A small audio captioner, trained from scratch: encoder widths [128, 192, 288].
Rows from block 4 of the text decoder, named by matrix and row number. Each number is 128 + 32 x the weight over its row's rms, rounded and kept within 0 to 255. All counts start at 0. Numbers have three digits each. After the name is the row's rms in percent of the matrix's.
# v: cross-attention value (decoder.blocks.4.cross_attn.v.weight, 192x288), inputs 144-215
v.3 095:106151145124141153166125118099162165109150125129183111081084145167092115077151044124139199131119162152120108110117174155151152127069117138141137105141151176117183072125176122155159135141158091109142083169152076099133
v.4 095:139048138154164181155122115123144108128103155127126116108122104152146061153159108187136120142160120146117142101050171121164199124087093115116080086118154185125173140068067185172116127127164096153050122128106130100119
v.5 099:162115073131079181115158141111113144135110166130071141144078090158148046117104180189102176115119132163134098134087142129105223126168141096151129115156142100085115152130180150110170142133087118145137145067144064099106
v.6 098:159155000089104107135089126135098140148069113131168096104165119119158127109138122114136123163155099121125142086108146138111086140140159158171153116170168101139084131103124136151141118154147163109103124098083074116204
v.7 099:141135201116099105105175151143130181168103170120110091098120211177129118107109131078121130128117105123130118134101153131123088102163098131115109141085104106120143186165105141138122180125098109155160180189084129124133
v.8 109:119073105108122170184198158144086124142110172158183131069143136112134128084083115113138158177105137112131095100093133149225108141080182052135168155152113090108079103102102134131145143173141170181132187174072091068127
v.9 099:160094086181143114114182136154135136145102131167114108135113139134099128112113109135147136090210189159148128155100145141124140118139089136149148123158057167091143098073115082170124135082146118103107118111172080088144
v.10 102:165120072095154242126126157082157183126152121175102144092115164106147120121083145199149187133126110133151154140113140176138040141181107145133099099162097087088122135157145173168127139163164094126107101173133046159184
v.11 099:129115255129078174124170102158205160094131182085075144089090136114132104112111136184086084148116131163174176153160180137139163143140127130174106148090118116137142179194067120131167122091149094132075088090095160123118
v.12 095:162136185166145163189126154142142135109146141067102115139118183111147188082069171138147089128158121111065067140155140082148112102139112190109160129113102108201189095142102105113156093170099110121102127148091106139082
v.13 107:132155109149138114115103127152125128110108110081123069105142134143148092114085114103103147144145098119132097151128101092106166103106113105226107098095113104122112153069131121120123146160095122162054168106104107130135
v.14 101:112140163109182145074186125118048085195139133141137159130143072132123164146078131106098090167120164057069049129156102148058141132165098109126112179118101142139147138091106127144078141152126117172132149171128152141116
v.15 089:100119203106155144138099135092130036158174163160164062161074103123124102105127152109111143155131112138131096137097112164110161120107112100134118147096170152139112181136126115123148146172075171098095096111184166141101
v.16 104:170115070128100138145100134112134130089143192136122107167145145134121158131138161072183124161065127068174112043177113131163142165129138109103141087172111169128171146149116112100098125172129162166132156138073117156047
v.17 102:156129183123169175134116126110164075097190109152142107051130118133125144124116125184110099108107159105106133178148110084155076157154050095122171171080093140070112166136084107129137084121137124134102102152161119130145
v.18 096:099096195121139095112112083066145163104089144173084181104158164083130141162165163183139139103105159152178141113137152159157127152148128156137104127116148136137105138125178092138158151165115115167126143052173153157117
v.19 101:110145156108163060107091162115167200119157118162129142047060183124169093134159095136167123161118091121135120216167094130107159171143129139180136116113140184148126165126148122175098130147137114169165086164149120156105
v.20 105:132087158125158047113112112122091210183151173100150186162149145112101115131086132157137156137123193138118071134179143133088202114100064135127128071153161116137123103198092148127099124107078151082171094107046111074125
v.21 098:112082151093105101147143153160154129065110108097121085198112165154118158062130071125086127113139122171161130093164149157035108127151143113091110131174101116093085126111161110075079204157167161033135073177095114142166
v.22 096:137165158132119013160101123083117154114103133081165219076082102134145158099169103115108133106109095153159137137162172095089195124138152154062142130100139155156149143138134150128146112136161160086142134112144071101061
v.23 098:121108132133128070093176154104145210100157147112070077138133138105130167119153058119123130074095173104101082121150148130235114130175134081114149179144149141122136114079164119153116096161164154144100082139085119095152
v.24 100:172109075146110167135137115096146123107126093100179171167125162129092168074146134158078124095123094144094190098141128070128160134126070126104119123104135170159140135139134131172145120106079114072100150115128104066102
v.25 099:148129099097150156173105154137164110177120142135123149137153114099113153105110105123140178140156165093167160147129132105080124184117131155136087154074169157110149125119078141126143128146112132150122153113096158086101
v.26 092:135112098164166040137155124129146180123144148166091211074114116161106113102147097117158151112127143102160091152091108116154088123125142118104114075105157100095103176033089109158139104223141127201084108128125134135083
v.27 096:208207111117076178092109091101120130107121101141166162130191124125138154139138145181112089119156123160106098178135170095171141155103085127124115147068119126125061129151167094126116150110178094130137087090102143158123
v.28 100:149064143173138110116152142117139126124136094114129143118150116110149093150135163086116114094105111118116071160172090185089189180135068115127110160207128167162153114178087128111118091081136185125193176143076107152110
v.29 102:141141120113077054136179177109134024120138110109144113106162106122164113112117138075094175134125065117089131149127178142147061130173120176163177143121151134148144116097179139153123112104106096131115105153157113183052
v.30 098:152135071162088105099091155092100117130145152093079157174144134107112084135147113132141126219132082065125209120160141157149119154142129153121109098178133080160134122163110134175107121104119109121089149157060098110142
v.31 109:166094171131175124114077231136117180114214166120075049080129161092154101095103154166141153157113097141060128131168116172124150153128116137178146182157102120080130084163131115118106171133127127089169097151090165165115
v.32 102:126170176153137142118104114112091184155144080081085091133130073062117171099127156134106119210119132118136094112091123098083152159177144157102118098189134099103129113098126138124143092139108121101105140122170182076130
v.33 097:161150136168153155101162139173173169184146142180165070157129122111128119139160123115165151124143134152170110169131127181134134150198138101154117181133121148187100141167162128082111121141106151129145106155180094166120
v.34 103:169180121143093097197101105092129161136144063118100127103140157162124138141149113111163150081094148167119192128180134097092216122156132155083126088074125092135110076155158115091119131144135181094124139141135127110175
v.35 105:135138160129107144188110110136170129078130102121180136162122065136107147147107131100071163127099183157102117145095134070155107103093189134122174151177090161159097126036148176115128118114172118087108149127156114096125
v.36 101:114194143158111122129114082114159120133094103122176089116085150117152157070087103105060145146182147094124180142165097114152114099149087099129135121168171154133146123127126144140207139087087157132066117120189114101130
v.37 106:129081151146153139114115072125133135120087084162167142047192132168054155145153173145160119114146156131112129186133126145059128131155123172134123163130161105104145124174148116121159095127069176136104115166186137125140
v.38 107:140116104119136094140107145192134119118161152161118141097147144110152105138119077126183136151136124158059111143118115141124133145116119094146122131123129132148103160161124129150194142110141088032119165145145122156104
v.39 106:175108090130108128090097096168176140103194132144098133162075178146109125114118137138061121139118138113149123181113177112128123126160103093185172124115113118140145096141124134146092220129104154148083181086107200119126
v.40 101:127086173181204105169141149130121144111149096096132173100141134142107140131126160139131169160117136106071126129139137116114164112131125157170153190138058121067119142135094156123179054098074129132132140087104162138161
v.41 104:084100144161097166137108054104091142117165125110129148126102138155128100128147132052140107120130112115102067221120108183100149125134126178134101136141112151132061136107148191147137149110180127098123119135094124077088
v.42 099:077148114147125136161160110162107157125207102128142091074119105135076109155089106062179144062165159147177099114155127129118131161130125144123125143173101018107139136190131148054125100125105111110123112132207128153151
v.43 097:129117118148201166122137154132159064152101136123129117128186206112167137165102184140159105128110072144135123173156139138113132055160104083135075091143077181160120087215170102087129109084141108170078125131083137048106
v.44 090:125140102162170118125130090194144128148158091124136097144120081139117129116176169088121153170102120153101127100083124140093109115163120143100140057188155120200089153106198086133079088136137149147141121174185083137148
v.45 106:094142146152139141113066082190145138138136148094094129158117155134134137157174147159088181156147152135063085158144099066178156139178139106091124101100123120065120075124173115133129104154130135089147140077138109090182
v.46 104:109105171204062111103135159162137115152123146140167132155170132109175156136114161087113069123117077165155153119141129139100107092130179116101171120181127157172139123159129173108132129118138144137136113140211110162121
v.47 108:071169095201167130113115056129175159143119132117104156137160138154105135119086154078181168121092079104056087171112115146060117085157158083190164119121101118086156110184096104101137142139122148141174162136122136191165
v.48 104:115093209197155165162142142147087106096098139160162134150097119125109118206156150138135177122125163154153090112125139124151102106122126128157082088148156099140129123110136134124110129103141103059086116125178135092067
v.49 106:099117102137142160067158140139173180156088174136133194137122067156140082153156151082109149137142106124090129131111075129168171206185124101156099092129153074120157113111150136101187114116141125156151143127181119103145
v.50 093:173173086096132092104135115162106143168126143171084140156117164084196091159068138149129146135083064113076142189139123173119133112118084162164137129131097126119057158102112126138118158081097115109096118163072124166166
v.51 102:145140107150137120063139131154134110156107065097112114121176148165090108160193118145208112116123150093060126188118138149135085077166153136096110176164116086134176176131152121129164135157111103088139170141066147179171
v.52 104:141158083141081115123150096167141105034145119155135137073111096124125146056122071150160138198112142181186211163135159131184176128108113125162091105076114080129174180121094080124088124092137152153100132163072133089153
v.53 104:123136181146154100127127118113110171066092116118111097078116131131135133135054136116149132135105232240121086143089129136107167118129140094148109115172156136152128108184148067132141058151111135138149143112175152106171
v.54 102:170151220217114102194106139152082129149094147051158085135117136083108128083160146132132103110146144132097139085118106097120160149091115128135166148116117127156116140131118127096086132128146099092133125158095130129078
v.55 099:118115160107129113117150098115128157147119153171136160185102166115139133116074153055123114168102093099160099148080058128089128164122178087097137111159158173131132146103128144138114188133096148077159184069149123181177
v.56 104:116142044154105186085165143144147138115151127179127137111150091104141116138172088136173093131115117135104191151146086114134190213127115089141111082121056140127141122141115129110068120149090130073154135100193132190069
v.57 100:085095138093132145089125167103126050113115076120132157155108131111124147065153118153127148110142138109231130181103213103090125164151136111164095095064091167145145140169135102113113151114191087198101132142094098113174
v.58 098:058150144107113124126092154135130125166110092109127170101110108090181139138124135144161119150068170195091071123170157130179067124121126141115138133122116099136118148126110060150113149105084091137131108108113136113087
v.59 097:152167110075130127087138165124161107099110106110071073134091100120035167162158138145113107075097160137176139157086105185154076149137110141089143117109151118167123099107134165146149126166121091166093169123151103153117
v.60 105:144156171118117127169092066187146117056111156168106103141166128146114124164105141141143114188132139107137163147096141128181088183105181098112150113172152179067106160083123111091134133137176082112144110115147129139090
v.61 103:092143192176064145120109138105083095111114130103125150155083204141131155097139143078211103105115087164125120152125168133173162127093224095140130111130169130168111161115127122106147207093151117115123151176109087160117
v.62 104:086087141135168140105127123146157115140075113130135150129154171156102112101104163115103070150144130139156098212120172125143072164158167102149136170139119091112095052136154125112127134117107161128114073136106123134173
v.63 103:121114160133124158108195127095111145159186127128102114107148137091133059139175124154146171045112058130132152126110119091121135118112138155159122128072099209110127141159094124182097114154121140098147085113172125132172
v.64 102:167137133154070132164065166118125182156144127169139111151098194199159133142141203090118114122152114131115066106166136131189194151101167112198153127122087122147086075232114095135057188139082194076116172135144097042122
v.65 093:102139142143113108085172194118091119082107128108117069151174123148120159118108111104173119133172076101090100178122177152106125125140138140121112131131159137164130121130127143131120105133108045123134202131150173112170
v.66 099:108099121117153187066188113083160115188206115116122138169159153155115128068168159170132120115101070124179097103160109121092123113112116161169100118105107096175199093104131099096094158116139098172140161166117087083120
v.67 097:182102132152150108155108208110170170089099195124053103123138116087112179179128113130166130134167169127101146108093139140120148105082167143108135147122112115139114112170124082127098048136110085134155120133089123110188
v.68 103:124126200137164175125043180138143145126093156161156103104185132161110064139134067163142112141067127140115160143128130161146160117078122111153132122133121080123084122134096160095117095147043141188183189175146108136198
v.69 101:104110124085148165134074172140072150137137124107159130120090150155132170140110196061082108117147103105199121068156106166123106145175177122095102171103130133122162157156081154138086128190112130128083120203118137114136
v.70 098:162147127132095130086098177198140117091149083113103135172135133131118145108150165107202129149063071144159123144110113108109121084150090074105137130122173139131149105159173159095133111104099150114085096148116148050115
v.71 097:153159155151129116107079131115150170121123091119155137199109146143096105104160161127105130164134127129124146113107146073130092130085116102099139191103149156108080105118158115121163121170161137145095119139155146124148
v.72 102:138125137122118124142102133179100108182142158098148147155096113079119114046089062131114160091145154198151136174129188130135134122080163141094139171128128171135101117135143132133148104081141089171140128143149139126130
v.73 105:161110177157113189163163116186129107097133157139210117116159161111108069147124073083127112157127153134148223128118100129140177133110083144078132113132177121183130159128095112175071109164142119142167164124065119184140
v.74 100:154168120113115174192065158126190129154130146102121163091134106143143128170184205088168153155149071126170087074121126166144171044147165139199086124125073129151109135135177134154160079181151165151112077060083109171137
v.75 100:144166195165128137086133159082215107129133072127103144097119131121113122125068134149074112100127179147202097066125113174121084087088111118109112168111080111135109153132167118136101069197075140151146102111127128109132
v.76 093:132110116153151120121151169103147101127169176113152141131159161145154115185090149236146149133132125150100115086176149107082175086104070122126120121109117082161124153124140149071139163143074164125169105152119133135108
v.77 097:136176143103140152123093203123136134105164174087193120083153099184086140142102096119140107096124170084150170123129181135120118077105077118124163142158166132176142110080182103192087105077099190181091077146084089048127
v.78 106:127172127152124149108127110158070169080111176165139144144126153136112175076163144129129207076116087159130103136169125057140132131170126114124167080064191089091166076145116111115114091139107077123123082129148118149052
v.79 104:145095099096190100185141147139164098137118106123131159120075070141130142149122147110110144134127164138101106155117167125131030143178057132133141117110086115145131173153101106184141132088178141109149140186170154124165
v.80 101:126144067163131163118033136125088042114127061141110083160145138105151149133140193169130106185119169131142102158101065138142124153153075152118081144132162147202158162123168160122099133096213168134147187098162154102131
v.81 104:107145136135101093054182139142232161196093147122121145100122140143109154161091172164136121041131131115088156112086091085122077148066165098182124142098076129053137146119097083149118160083119106115134175113112132121123
v.82 093:120121138115144146118158133095122104118105184133159107105153145195102081096065125113105128137175112074060131163058146199181129154064163126105102118085149126158106189101102159095126111127138099186063138101100172197143
v.83 099:145119173141120102167141096127126216119114140160180155115059127122088144108084173100118156150096130178176140087195127157158148149155119087106111113153099071192152126141201056149074164187108149157121109137094173181116
v.84 096:070102175135200163174165119176148084109141121108120128113121131169120078129142096110111124119088163105146094087109132120095114127120136131141144120123154199078132126146112160138103155124107136129154121120096103066161
v.85 102:129108158114121085125119119127134064160116134077103148117079130130114138096114156094105198078152092117186101142155080177063104187141120129080116149120127101108105116120141167092059159107191147146166173132183118138105
v.86 108:136173097113158153145039135065079110136110178149092114164180139131119083184142087117123127075149108176140100149140093124139074207127123107085174148111153111164150131053118134101073116084157133198060082168103080117132
v.87 101:096152169111118103176099105028133101130122118176111098086101179076119100167120170088119141113125085122158133199173170099105066115089135114125083179155077152122136116116108138155092125144208124123078139179085150126108
v.88 095:210140080163124101092070138120114181138122118140172131137141159144130081156163100138172114101157142140102121131081190206073114158127140162103130145115166180128087136172111084178174101114070125185122154146153093157125
v.89 099:120137136086167199120145115066198164117114150123145127096177109134096106104071137128146161110114100126138144083103087166140077143146092149119165150169166161109161031114056167151090073165103101112138099128128078146166
v.90 092:148139149119126085120107093116125089146176100118160141093155146158089140146104092200114118164159088188182099144123158039123133130126122123124106121127087147150096034109093122120140125150142112193141126091065120150153
v.91 093:135063125157130137071131125112139112135092103147087150102158135147149153116109134129114113097088103148136088094092133094068168139098160124147114107076130163179143172130137106132154120099106030099090142149065149131160
v.92 107:101140091114135121101152044094108191110108146130141152109157142141111123138123090149163120128120106119085134139129154114122139131134066139165092092110136191175062103174093105099121152159162103135096111153153161106128
v.93 096:137152110124134177151150170116093164142144111159083125154148116146086111152161148072168068112140129132136083165179168107221125089117112097136107083130107105066223189109173123120132147168129147100149112089098162115161
v.94 099:152168170093151118136151074180157154130123097083125126138131156098134047085169128106101116184127151130152092134076120102148089121163194123162142117143129094142107099120130203151146101135085109132134118129161137097092
v.95 100:152118144109161202107080137082107131164188052103094118142100069121100054164127227094150152153125103077108195132131125162141158070148127120073104139132157108137165099132078124093119125119171067178173111148132096176176
v.96 102:150070132126148126168164172124104174148166139125086089103132122151110138116123131165130115167033135079103167041125115151160136143179176117176151113112067101092177145144171079158164134140160199153158115096159177153122
v.97 095:100067163103130180120075108075071104117128114099075133128106136145132101079137148134165159105093135057107112160117101139128093108133108144109146114080072116131135156127177150094154115135148120107135148127176106150074
v.98 093:050097089081137096176114087155129114115158070154128080090153157109142137110165109127116162122187139098157122076102102111087126153168102108107106117141122115164129117103120126200113181050128133118125104168154155121122
v.99 097:112189159155084080154104129117067076158199101145117125159129131147069155088103128108117113062043154084160079113106137162092151151179081141110166134115109142127144155135116109137071140154104061124101149133137147101029
v.100 094:132132111111115182114082143135173131152141084174113067110163161102103138178156132151123110126058156082116139158105131195142175040168129113122110116138153145133110135084084098176065159145099097086105109137132129092167
v.101 098:134179096121122113125140046121085150091146143196107131095127091107090143149133171087164146146146161249113128144133173092084117166149162125169103169124133129103130119118169104122033104117157134116125071100106136177130
v.102 102:109124092099076124091139142106130147125106141131136150156088215159189132129114123151124146109070061145162135112145084105115121201089116167140115132128186084107113087097138103106095086086116171168159115134118174151171
v.103 105:145085162166087228113099173125171139074113108139153103082153131133151087144185145139130126092160119160144113156112171113163120099068138157143121163061114066124148124107130171100120112064119129125135111125109074129177
v.104 099:140132147166104167068149079154096074088080098154156145135124110203137171151170159096117122094117094126109149119131129112102052104148122066170091060093122163110095142117127141103144183137161114110109120112150140103094
v.105 102:100122096163137102106152110157199127098138121161110135095095144129111104158158082100075163173098136172092106073135116130119181092115177169168129137142146099092158122172117149120180019153149146122103086083168126128145
v.106 098:097159112071110138130072108081075164128075099119123115165128119169109155149133191124135133120175136070115114147135172109105129139084138112126131169144129158152143092137122118141150123143109092133158112166119134123121
v.107 105:130137131072161165197132161089062185104086121087100059110094131099129103125154142152135163052111140167117111094100089096107150147121118164132182162105085168164121082134131074050096154167147166113151173088131087133086
v.108 100:139089141165111129129131151126131084109100099163117116164149147108160128174131101170155107120136097156108175111092109092089094153204148134103124147181152076165132129089117122200147094143166129096138114151174162134141
v.109 100:096125131105092123137122094140057154136093129113205162114102154102124140154099164162124118111155139145118153132120145067123171086141110119128127133133115097157142145131144127146094137109137146051131162126140126124161
v.110 097:131117093124051160110109091142130121152139116154123116156172110128119136139104106136107168084109121103160151094105142085138148140127194145111119166114070128144139097119122094135087174165152104101091116062126143161179
v.111 102:122118156112097168107171114103126116063129163136121148174105164122109147107102082101127110121147142176133193167122071117145137139153142094125114113116130166115117132085087168091146183149085094100155173171126084146169
v.112 105:169145140183201069122104132142037150084174123149145128092114163111112141131104121178192161148131129106119080090119177106091175148162076121062093112094157127186153159101158107120080096123053129131169163095136115096152
v.113 098:152191131095105130096142162128112146040119186141086174114131169096133133182161094078135127119099103113104113147049137121119128166101142167088085133120088117178115170137112094083154116156153112148179163111176102131108
v.114 105:099064130131153223098129138087105117125188146111141080145141140110154105109136111126145175106120096082113097124158138172141145136143122086093122117181124201123126077162107140173137037093143123068153131131135156071131
v.115 093:145112095129164120137141158138025156110163116123083123141101127139109131093111128135091162120092143146155116242125115139125109196104123078158117126113150167109107145117138149118102124080134176132110101139106151145103
v.116 099:099134111128097154095169057151103217133151106144121101160132126117119097111152086119167104186158153122141076205131112153142117158176061193067137161092117107102146105124136196170129080173126131111110106130125109187127
v.117 099:148120096109122191196148080073093143081118104155152084132146193110115175117128163108142136120129106174194145135095178065123118146117145102095118137102171148144119126094134136159211090120096164146110152097136175107102
v.118 100:129139103139164063128111113182137106153127136090080110100151080181130134158125115113086161125122064076135050157133159141180131109163102162108151118126157085096144132135117122133186193097144108130087151176129141144134
v.119 095:130104096216077112133126095128090156117099166104089049129114116132127145143214112199104118202157079143125133142145104157103096193117162146177155142085134099185161114141143152120148175106123112157190129123173109120121
v.120 099:067109171136062087128128215220127082130126144140143137136146155114101116190139114163137158125175085108163184070138118092137150102099100127135103128137058143138144179121142074158143101100075154133104123072114155111068
v.121 104:141159139129081154100170120119100127075133096170115120127121090165134113100125139133102103139139126184156101155116129121149189110104087186134145131070142156161089112088140142065112139140093174128104115072151130109147
v.122 102:137111166125065160135158083123166145152161150122160154143109156118148140076113080178166089077145135112138176111113101183128193108107138154087136152099129118135109121062137148134121178122051183186122144087169151117191
v.123 092:145110096112140135119142092076200105137121097081106156109138089087163139104125127192122136216140141132078120129110171102108094080085133125160131147139089126145113073151112153150135184149136159137145142109143114145121
v.124 104:149076170143150155078172145087169115153141160170168106132141111174159124147159187116123129105129159053152168117109088169124134149091170145121144147155090121146121174131159087140071166125114186085146102121078122139111
v.125 106:119188129126155121147088125131126089116135130146106155122092122130134114137128093140153150071157129100108105086098168102117168144090164141138155077112092129142144090129156207154109203125114119082125111111164124124128
v.126 105:165149080128154145149085166176099154078141100100210125132129152168200136189095113078134147163156179152133109141146128151177114122127105164103086087112066071137123087145141155216118168115150165158133157214091099153077
v.127 099:154129164147080156159090141120113161137118138120119106128067161126107110122147131104118147142119085148150183155186085149102096112124205145137142126136140125111129191115071110151169141122130154124129138091158157091171
v.128 097:117073117167068161159149156072070108160112140130112122175146169181108141131131157102131136076172121127107134107112113173130109146126091137123074147157099116115131179165106161100210144180162139151114130122128057139174
v.129 103:130123152055138128123123135132178142052132099112100093120196118130136135140142120091124166232162143130188146138172119133165163181113146158085153141184106140161147129135128125123134137107152159112146092121146150124143
v.130 104:109132075099115131155139183149082138187165155179161120134201074138132103132125098130148141154149212185077103070083094156112095076146139086113094173064185092114100161079123138164194122082079103109115101152119081128113
v.131 095:149181110138133195097089199095088170096144160120115034114133079148095078150164149113135173151139122120150111143160099189114078163136120142135131085062147081151109164224145113152156105101111093071187153182138219140130
v.132 099:140126214153091043108136131087121072162105162104093095229161130127187122134182108123193124096070097122149089090133133164127138132162166139081089122069167122108140117158125155177162103102149161103109111157170123147120
v.133 099:156138138116123157114090145136120085128148164057120178124163102092146140118092103137118032098130144097117155135100110145129147092190131152187139041049122088175129168146114137180137165139101139145040141143110178059133
v.134 106:147086110112147134092120103167116123106164153120161105115194172161124159110152173115134114152100169163135142160074116151160171084134187104075117117095157143096083119070108111104065136172134132082110170103087157097110
v.135 093:119139142162138144161092105081161127096140128095179132164185114087129147138109128104140163115124105140104150120075177091155105121126095104109135105121177168102095124197145165104104090145160133162091151158164111103107
v.136 107:125168166124162098135145144087093201121143139134143137176112095141132153134119098108136116153102142119165163142154156138099128087114089117118162100120134135119138092100128083140059116071159150139128116128122107146071
v.137 095:108115093138108094175102163099088134144162145107116076114143139096162168126146163148116130119122139115060136168094156045173111149107146092080158146129191110103186113093119125112065106127107137123165159112159172128126
v.138 091:152121136158105092194112174145098096172103178136108116144128153109156161152137149153149143108133151143178205122125152180101113151080140095117097112124125109144119144151087098128131151151105126142097149094088120187146
v.139 104:113141163162101085138167146175139128192077099187107134116087088116142147061214148174125161112087114146138205163138144117163132119139135116130166119076131135101108140139112169104130125116128177126159137124142140117138
v.140 092:164102126185109073156097157136105171130093066133086128143153116133114156139135140109060133168078124173064135103121138109061121141082117152119101085125205128109163155127116072119097135167127088077104129131100069084116
v.141 098:148198118088074130132128086084113056116107167107050148112127161161167122154126113138126139199167120118124114121098128150112109113180128139170095155143153123124055117104112170115075127185155079139114144146089157126110
v.142 103:130181202090136118111078068135106079157097160105090177072097194124129125175112097115135130088126103087103120178141127133122152082088113132163153093134098122142102145119137143117142125182176098130127173145169089123099
v.143 103:101096074147141083143134105198147144117090138128135171169075163107142161107100127147144101124144187068080138127147143164159110123098130136110123119106167135119184065116075136116155110118143170169131129126138121098137
v.144 110:095175152126132142097112143036100159126112079072134149125076134118124116157164117134120147095116124157158118130143129138071164133167098142131115135067098150116140132107159174123172148130136176115091169084137163133147
v.145 100:083131117101181156120173114093075151170094145089111066044172154123086151090095154157166074123135158097105132162115159146111168000128114144157128140076093096151155107166136165135161105154151146159094107137129115208141
v.146 094:122112078150133140148115210172141088109164143194136085160171196136143129110146191136070148131133198173101048084155129122112153141145115094103132097137102098142152154081118131129114107110111087096155143082132120219157
v.147 090:115109109140147179083176099111105120103136154182121151100128158106105112141122107092090162154143114127155097159155127186108091112126104100132093178112142096105123120131120151114159154091142150141103151205127079134146
v.148 098:169088154109117059206126067154146150158133108168074108102140127100178117154162114153073149143139023108112087147138088201113122100137120074114110124061101118112119131195126143149191092123166126086124082089057121121120
v.149 097:130175129057130128116142088104117125022099137104094137150125061066089070178103164087089149112162115126107185145124161148126148172109155110063068101148120110125076131111172165137105088095137146089092102164137133095129
v.150 094:082125182154139189174169174132087157120145042110177099218144117173107101103130075122127108106155120150158160130175128134136178127091118107120138144108086180103104182169118129127159124125114117104179166090115127138141
v.151 098:107072195089080132128105143144112082138113136151124101142163133148119163110108175139136117090173162146123189133120112140129128150084142121128137163142168204134117144145116127133162184137107126136031117144119157056127
v.152 096:144116117218156139071143090145156112178142117147145102128193165116113097140160097159145199058154126087153120160140133102071173097141121142187160143150153110167129097098108169118120162154171143082114148079137127150122
v.153 096:123180139072134186100136089096159052112066094105152133125106157080100161128176095138173121154063163160079111200071139130149142120136158141169142097111176150123134154126064152109083099110158100114086092111112121057150
v.154 095:152084169083122166103062170089143139097103135135108156064146091142131155103121143120132143058120111115080122138197134172144109096110136132140102121157112102179163133125128151102144218152118060164141183101129164154181
v.155 099:100171096156066092137147126153176115177176115142137148105054108102085123104146137059150180076129085137092153159154120173121056143136128150088111113159045134149109101131130147090079132159119111093147196115138194186135
v.156 098:127135068187145143173134094119128122076096102139197069097065092126119105117166131147043127097132156179166145077132080086149167112122137177124094131161128102128140083129097118139134209143127083073155139039172151070137
v.157 103:131147139056073137132109137124123121087112166151073114118097110152165206117069085163134081123183122105175145125121163119146181158146108039127110142098142105130080166131104109154157109170138150170136051104140137140117
v.158 096:166114053154130078114078131103114142136157111143157108160104167141114138109139061167109097133077114076077112165077122140092123193119054110090139181155078079094108098126169111146056116120112155130169098100068114137099
v.159 098:126124090136107085084143124093135168128131161124100100196108140138203158106139132131131167133168106175126113179086166098128161061162171136125112177053197110079092098169161117175134070153107158157114078119105065142113
v.160 104:151128102090094136137079128124143102099186130145151153123149112090137124128105180145130140082157118116149037096130190095102131122136159208138163103123114136172133227093113117114123145162101082141109104145115164152166
v.161 093:083082092129095100061118135154132132176160141145158178107084122101125104159097112171122185142118120154143132161134138132133173148110143124162108154126155171107107158145165125111153146183130124086125059111148113074066
v.162 098:132128087099172170205107096162121095150097094153138112154144113121130169105093117156154136158085132130120157185118110102182155140163149146076095088115152109132066168074132130127146165145204122045051157129097131147145
v.163 097:081132090162148123170083166178122135130125095171073180182133087093132174155167148127147186189074122150086233088076135128102117069150126120102098103139102122088116126130102145124135156099169145142190124094104132145131
v.164 108:209122123162088142131111178070150147064167130145137138157072113109153111102102147099082165120110161177079193119125169099103151175084142160085159123152088051100111115157170119135137151135082175080106127146157162117129
v.165 103:128075111102142108118097126209133100159083173088126078045170140151137081145085097099122117108129096146140128081130158088129149112161112126158156122126088109141164205106107108109102083079156082138159163177169129154123
v.166 101:166103141121187060171145153143133063153135062110155102139105109131131091069108182114049122173134149054132138176110165136146138116189103162125096121168141132133136125130094119106137115117129157156204129111147164160147
v.167 096:139132098194189120116110163165074150101134160128104156146125175111146081107120156137164102223093102110135124192108103133158145147167107105133102182092156101173123160149156137136107125176088123119066171157131124170106
v.168 097:093046119102150108144091138109120155103128103107123139110115100155144126158200156178082151099117155198144155141142150170142113152183140168122153147143122158113113167107098095130134104190105073117082123131168055090152
v.169 104:100121159135129147095116118055137119112115152182187079123091041096128154141091073105164080164096126126111099088131131171140148169121104153092140135145147197165122151157159156092126113118094133099093192145144152147141
v.170 091:137164093105130058115112165170139129145159123117082064103113081144060164123126088063121132126123146130152117126123122149140139138137097117179144146172121128121086152115103117137122157172187137084082127062170134096105
v.171 098:144131134110081144189099090096130134104162103131181157093098117114093117098134097178184129114158054107152159075089110089127156082085122181139098138124134144099135090135119107166135101093097163088074105137148138099168
v.172 092:125074110113147136092133184134120159157163147122159075089088073109143156130122104169163147116056134106180144128103138172204109117172127065123123147113102108093084097118145066094124128145139096150140180095102069084162
v.173 096:129127141087146157189184156128073141138130113099203120135154179156169113161146132058076085140085052152135178083088167086122107137148186135149117102111075181171177075191111180124122191152128138120135159093149151139132
v.174 098:140142139140110088151158099167099124057076095156118201094106090153167124129072098060106174134059104082101051089164115165124166150139103180159089132098106161176097112118128132126086105104098164087126151135126077169113
v.175 099:124129172140156154116147112109103124142116097103065160166054121096153109126133082100077168112092093122132162128080112086109112126148148110101151125111087040099096170154129189143187072102130171112154123132101183154157
v.176 106:134134066114117182210119176100185132177106135127112134135119079135133119118117104190178138076114188106092158152115142141104130092059115119169135175090132135095154129131108195101088099095150138088087138070196166135169
v.177 102:134158097121146173103075103076123109150145184138112204131107138106137116089134102135137138139120105153186091110153163063150119122093161105107122134103125107067121115074161163106103118151138162213161108118112070116160
v.178 100:157134181128089121115138139140174133166148170139143126097085150130162110131166122121144115151096071168092183121134110101110084111133114080193155103110158105116146148170090138116161059090183086171206149179115144112196
v.179 097:043158110089185097178123170164200133145138077163101125157143136161095136120148125155117099161151186187211150117150169076188130127111065143080116150119128151158134164107176119129148113114164160125136140143126103046132